{
  "image_size": 32,
  "vocab_size": 28,
  "encoder_moe": "expert_choice",
  "encoder_moe_every": 1,
  "encoder_experts_per_token": 2,
  "encoder_layers": 10,
  "encoder_width": 192,
  "decoder_qk_norm": false,
  "decoder_kv_group_size": 2,
  "decoder_tie_embeddings": false,
  "learning_rate": 0.0022,
  "adamw_lr_other_params": 0.0024
}
Rows from block 4 of the text decoder, named by matrix and row number. Each number is 500 + 40 x the weight over the matrix's rms, rounded and kept within 0 to 999. All counts start at 0. Numbers have three digits each.
# v: attention value (decoder.blocks.4.attn.v.weight, 64x128), inputs 0-127
v.13:485500557496503480503505427505489495494489491431496507497320502503503565454507485536527554506513484489333493502574501503522443503515446513505469524500495494497496546502495707486497500494503503501562498496503472424499416512574478514348523492535553542637500478320504418556545476495493538532519538497584496587489496490502518505464429477447572596519394411492595492499547586455501492484477
v.14:548525584653554496499506521494621510587633544535484493501501478494498491552508385502481482566495598502574424476510476501462405592510501444521394373519484464558549509425616494506506505496502325450504461481472555503501505508431469494576433524438452550623424501504527576569590495520512534580496515514504494340486489491497506420447473512528465480475456511680543538426510546513492601501512
v.15:493415498469483500496567501504497501558494489426493480506506501514502499512493468495486500493513500491483530476551437504492502516459533501518502500483497518480468491502502499446492500454498496472505508496529478498504494492501516443501474510499501470484521506496486643503485501527508503491458535498507484495501524526501489496488517499502423504502546491499491492476500536528500480564500
v.16:419427236494565472445594437582499500464174275474479393485524503559353510601650412405637473540526471500490437569678570511526513480485325635498495616495515411503448523466611491499465380618317496534501534566504481446510509341493497502615607532342457504348475495549533455518369493525566462478483450555479565546590392507595444622444504500463380524483533499437545558631650473339573446336615
v.17:476506505486512500497525493493495495470475493492511514496509519470548504537477498518526502492497495494503506523543507504503496508505490468504522566495502510496457491517480492479424509483485488502490491451493479499495467493508489490481493516482501483502506504507489503482502478472497502488500512505506511445500503501499508502473504527503488493500501490477509511513500508487493496521508
v.18:521501490459476493502519498507512384520531550451492466591505516465512491432517470503506519493511471506472516508501385492490579491507513494500478508576490530472633626648453488507494499523517431482559472463494496475485477502515549468534536558537474502432519522510456454497588496500514457462498470493504359520500528517502502460495489503459498415541517498377532535508499532524509540488483
v.19:483466499503423506479524499481491525507498482512527503517556494509504504506521499491492500503503515462513505458494483523492502496499504509519507475504510473502554525500512499520510507507498480507485466500473512500503471505502487498483500511507513504497500503510502509498500501501496492500499492458515489455487495476500515501497512511503441489510476492507481495507505518502497485496510
v.20:497504514498475488463514485476474521525503473496499480510491503514494501499491498493487494479509495470505502494486487511502497491541498536511507495508500489483537525492506508503506515514493507519498502490503500465452477498504506490486499500485502501484501503480407531494503499505510501498500524496512476515501495494495471503494444500498510522509511457498505498490497498577499501505481
v.21:483506496501487496503497493499448495512486502488505496487497481513496481499487492485502497494475479497483470517523514485521518505497476462517503506481502503517480501509512498495514517476500503493478510480501518499496499499496510495507489501465511476531489493508501528498469492492493512497505511522501528502500485499497473509502498504524499518499502521488503495502505539522494509496504
v.22:475542456515380502502509495507477484468517495502553504508505499506499488506475495500518485497451498499507511476465505500524501489467537529547498475510501505498503461565500499476493560449501480524505482517488500540501445457507490491425533504474467469456509505497506544536477479484483523490546509509496499479488507460496488502499499492620500480495421492505503561525475399523498492502510
v.23:486514499507498486505492504491497474542479487513467500549496472499492466506508508497510493524487498491494499497495511497500488512529493438511526454500523520485491437452453502493575505493518501492413497496507503490540499506500472497508470508503503524450497436500498494499428502514498501499495497501485490479502493468503496521506519498499490498543591505555438499500493494508500518494468
v.24:508542504497500496499385500533585454511521494503498488542499491499497554449522540445485523538501512623512508508498510502517470451501508532506485536493497492618468523496485520530560501540509504506504503455546486547487514522506502527521502532511455509578429516505533463496499493527542480497501550494509510501498496454499507505559517467498494462509497528488528399560509498484496500499433
v.25:479507497502470503493505497500495496538522424506495503468482455505492497508496507500439506482510499558520480445517497500465510525515501502519495500612500510528492515469626507505496512500521544484494501495537503511577498499488497533487501489494502491510514500517536505501478491504460505504486537486486496551470493473501501504464513496487503570498560532505505484474497564521498504526538
v.26:486508591563500543436471463491480544549431535428489504498515412567490544564568409500513502567524515492549495502496516495501449601605463507488486472501517362421453538361454502545503432524449512515498526571494500503490521553383521509532413437489614555509443490500580429534477552440552465581422477534534483491505525530499503483433487513392455591518587473500470425445501603491500519502530
v.27:507499493505500509499459496452486512500501514543454500495492511499501494498513485498483501496511492509501501504500485490474491505517459512504499523516516465479506540501536507507487495541495515516515519502505493479479511502505508496484500464507508489494572515501483486493524504505506496520496488496534487579498495518498512499486493503501538527500495492509487500447507497497504512510524
v.28:505496505492521534479510494510498476479501517491501511501499502481499498498494492521524480508471493466512493519496501500486512493511484516506499501478493517485487511511496491457492498500453498473502494506489505505499494515504507482486511495478502464497501499503487498521522489455503538506499462516506497549500499515493502491525485489501499419496448503499504505520498465491496509501502
v.29:584504504500577525524522495506487460499497593485507481517518528508501471492386582515526499520495492486488505511446496469552505491499487500491503531490482537499507497512332465422480477480512409460501471547509484501374519497485502499580504493538454558507490496493534498514512499444535505463509464506501483518505567518499489504559470501479539502490469542504575510495521496496500442434510
v.30:630507496559494523527462393434520559483643494579470500477497504504425495493487578515483545499509502493539502446505445497500551491463503504528508614498466488492536523509485507504495486503541510485551506503574535496403485499473586592500502467502506509516499503477479466465524502475519482508512535488490495613457521497498471505554483502438528498506467502504499518494476545533501439496440
v.31:472509483501512507518511467492504556467536483519514500486500511554499501450488508494481501483478498496490524484497490503510660486484514550497528567502501499506535486497449538506524508496494507511571521532517463476473553504497532514493524490611493497559539588503524540494500501504580477490498498463476413493471518487503496491444510500519508537449377463490485493426495502529506474507514
v.32:503464536504569523496494483498493493503508493451506492517496505500506518495499503502519472505488500492493502497507499508524498479500503505506497472505511497482494494498486499485506498495472486477501501523500504499485497499511506499495488498487509504517441499497505497559500492517529530517497507505466496500472518500493493504509493495512503518501484498515519509507507490499497514478500
v.33:502480504496531479499513511495501480467490497508465435473523493499488494504516506504471461487510502506504489499511498501462490517514490525498496508439505509500511510489454484490499486522531501506482522471480499497499497493486522502493484494518507497498530501494490519494496501494510492515481544514497510495522499503501493500487503500505502589511505471507510496459493514497501507503486
v.34:492529512481465516501465417491514497492486489537461509503495527515470519501486526500504507499491486517504509472456512501557508491421518551489522610470493479513498574517486513513505477553538493504497533503491503481460499571509506551517498491522506569535483499486496470498497505516574470506500494493486416500494516487499504518535487490506513494474516462486472486496495498501498479503504
v.35:499501503495505509498545530503488467496507501510492501511503481497498500482505497517503495527500500495496499554492494489503436516518499493482498514491526475478514466500493492488480486536510540511538495493443501501535541502505513476525495484524510542481497500499496537505479511495490497500503473498505495510527492527504495503541513498514513497503462496513519542503500505486504497478488
v.36:481514506496482496503461465447495495525529487488495513498500505480509518494506515498494500514507499508513496500500498510496475506470488488541545506428480493502512480496504508513471496536493497447514504498500492518481474535498500519484503442462504504495473491508499525476505513498511488493508498465504503491504502503491504521512509503464494487484496532488459502501511484511485510505495
v.37:496497493507516494494505500506511517498503548475513502552505500489498488495534500497576511491494502511486500509496505487535487505496498485496498441497495523507493501491496497498625496463488440490524483537477515493495495506501465488504496560502458488500496494504497516484508502500498500510509501533470488476498518496499501483496499500505461479491484510488501516512484495493498487496496
v.38:549541489504538490508488494503519500506489500518503499485492499488503491504456510496486500510494503505495499495488497486483532508503488493496489498526504509509514534482528513518516471498502487483491514524499491512500506491457500514516506505517499518487511493522548490504523502496505500476501469493501497501494507478503507495493485501499494498497514499486520530492505498494503503510513
v.39:489493495484503486499496513487501492505485514500495501530502506511504488506517485492501525502496492505491501506508475494477479498495497491487508493520502496484507459501487490493454517497485473512502501498493498502514502470490500491501494497496506493482506495502490504487493508486494516479499505509506534510521500498502485499502516498495488498497490514504486507497489495499502509501484
v.40:409535498322464483502409425629458335498454537408510418580498488516543505355484335521503558398514452551346500528609406498495431499463611603498544618434513463506499586693367498393501557461504476538506495405500492498525540563642639509480587509710475503493565510500493524650506498429500488504468490422504387500522510523494488487479506459509553462471494491303490441500499386408497528475457
v.41:585488499512505500506415503495510500538546483549486527464423483508496492511443507504505503546496501486516488500345511496486515500451503468492523466539488499497494494500500472504432521491499490492537456496501501484487409495454510503499472394492582490463498483493516529489484522490475499516499497459527496492461519503501508499558488515501473515525523498578496515510480542561499497499507
v.42:482494500468505489492529544505472443512540532505548451596506545501520506474484448509426499460505495502497497504502442495488443473451507465515490492485506369451514469509540499411456505530473503538535483411525513505498496487579502472482524468508497463502543510497476557514514500486488512496503498468529494501507491551502466500505532498528495464502475527504490495501490493505502540464513
v.43:582528513512477567510437493486503574482546511562486500630505493590503495489488493491510592469539462499478503516364496489569629471503538545533525498455500536349549504520479505503489530490494388532599477643490604493325434499464519508533509478523504478576525556460450452496601501547583466504499481505496414571483525520498492500502455497494496569485486444505524462384463470504508423363468
v.44:482516508488482499500511458508501503512503503486493489488517494502520501492497481492475498505512501543499499475500504495490526506503499504500483522529497517545495504500516502516462496501533508479468496472519490503500520544487511497522502522537500494501513496507504493477506501482496480488516498494509480491495539464504523487499507495414499476504504500477480437489497551507501455498488
v.45:486510498496480495505474473510502532439497523511485508503502498520496467510465478501471504517498496528496494505502476447484494507492476499515498534472505492497502503501495501498496487497496509501550490493494518489500496492487519500506496495505517503492476516498508513493497521483500460502523495533534511528507491490503508502537498493513501482499484477505506534477503500482500477492489
v.46:493514513532457509500496412465517527588542484493495512439501530498494552502504489480460569503509502526509507488514490519493538510488497514503458574586514494522466531495565555624489512506517508510500522506547514499502502511498483503480514502495508494539490494492478499486532484493500492508517559506501496489373508494502507498465458479425488487566483392478612499431512540500502451506499
v.47:511515503462477541495499527492496506526501480499494493495504504512496503498504497504503505503499523497504489499431512499491511463499498499526486476490502532511506510495516502510470508516500498494501491457500497504500501500480492502521501558507497505488500548520497512485522491505493487514486511488499480499499503470499486501495499498494491505470517497462488503508499509520499522497499
v.48:492503474474465513505541521402428500627481652384556432502538495581499380511491405498483481490480492457494499517540465479456501493499517479568704454504492476488614482489497342508560452489311274491495346547604501514483529468458522475532560485537530474464554499653437646506584506474488501504258430459431396503539513595538456497469547571482166500490503599494375435524547520502507527520640
v.49:527503507511496494503490521513524502493489489502496506523501446506507462525507499492508501484494519502504492501474562494511507501500495504521494496520448500498439492512518505492514503479486452489492500501461581500512531510453508501528491517471499509472496496502512485502503520510495516505494493513483518505546490464499497498501499500495432465492488503498538505502501489500494474498462
v.50:554536510498525505500504495519502521492506514523488474503500495508496505487472501483501525491500459499504506549497501495523492511511510512526506522500504512498483534508494482500525496499515497497501495486486504493497502508501503510502522507533496501498515509500519489500510491502501478501516513486503496497499497503507504494512499499458500528494508496503497502485497493485502486488496
v.51:491497488503501512516486496495505508480502532521482491549514512491499498495468484500488507480500498503484501501525464495499512517496509516489499511473510492444495487503517495499499500489514501510508534499543525490499508494517499485500511501478500477496556509500468485485544502520497481488508498487495500490509508527503495466493503492510502507501479451491524493495502486479516492502504
v.52:483519504498507469501584538500502501471390494565507507353510510542497484523383503517524381491462519484493443504480543489500452509482485502463561535480535505495493498509461484399458498506468516531462502528389483503500483509489489488482495477498551538506503452491496488538433504491482499459505453504510482483548508521502495515496504526584496514491497500516474588483476494494503415495502
v.53:452523509512501493505527483556503506490482495441546516527461455502500497524467500498513501490491494498504511503471500495521498499511508563496502503437502539511559454499494537516511498527437541524487524572487491501478498510488516476504489468550516520496510464487489494495498502489633492503512488499505447502492530485497498504486446467534471497470436434455501516494495506510495499505500
v.54:495438574502419541495492603502487442473571499518512549511504533386673580457446517546474472500455496482467560437452501499557495383570498498520425471500520582503506447526470535491511502497618703540586496510480499666510485474615501485352512512543501498474524519496458501504497493615449617497541500501515543586447445492438502453605505493697637398516381486399499566497423421472490534574451
v.55:493491513497527507518503509539514500579476491460489480521497500497492507502518492504528509505530503516500490478506459502497458516521539493500489471548504503500533484460509515495512510529425501493467534460495504431512521500499491484560431487518488534500470457501507527491481514540540494471486504462499468463510479492502508507450504509549430526516520493562506480486491490512501495540503
v.56:495458439494510540454501451511499581469491500493492537452610491510504501521493507448616490603504526508621518518495534497500572491528491512508475510518518507558371495484485378564409510512493518526529495575497514501535500475433495475666512501465501507411422509521509449555461522475497496467487490595511519404497502530502496476544506507489492432566493517523552540547495498465500497508515
v.57:523408637496329481493511604504490514569589485503480563476310513494494646437548385396476488498545511447421504536191357508457438520522482497473472349613553485286574594400674573502515502546500528509661545501469486417506450539588507422494466321562702488605668436357493545489529578695525503706490445413584418461500488623504610395530517506507511653500542367645449487471504779516509427502444
v.58:518517508501578510497509523498505493499497509510498522504507498485496523506497500493507505485495497493495525516497501499502498494489500480495485494502502500496498501503476502514475511511483443499499516507503500505494500502517502502522494501516497500483499487498467502500497494493501535509506498495517501494501505541502502464506497502468501484491500491495511504512501504497503510500511
v.59:509533506513520463489442417490471556356527506531480489454459503505457499515502505489465491491515494500495479495496409500487461517552497570502502510390517487502548505467507584475559483474509563496499570503544484496482506445514565504503486380572512512499501500522559480443468482484565488505500502477507462634486494470499477532506459482560568593498419504496505512439505483476500376501498
v.60:478448527481429502484493490562500508460514410500498500402437507514454592496455475461502463480510519499493516590443496511510502527456459533506472504536507456469488626488684506549485489535482495528674514524510507490476469447507503494482540488498567496655501506472431510507487501521552431548509546462524470421506478547499499448514507500532575487500481504528465492493502607503498466500492
v.61:428455412384448412496527514503499452384517507449505558390494515442547499501490505496459441493454523555525503508519507510483513469490510508468539545539485518721457490605503505552326607481547630498502468397502424516547610479555497483314512550507457454385513552563496483495476470445469503398498656554499565612491507488479504501498477500608600466489502532451512506682493368491495581547516
v.62:508599495486511497494432490531499492381360486649496526570505488507509437496505503506596483495507465539502454540472550496505541461513510516530494499428496628501596501511511493503514495520500456493466493496412534523517617491416619502664503523499478552415503503562543442519513486394490504504515434494414503519532494400495505509515462475591449340500488537270551561507499345476482496457469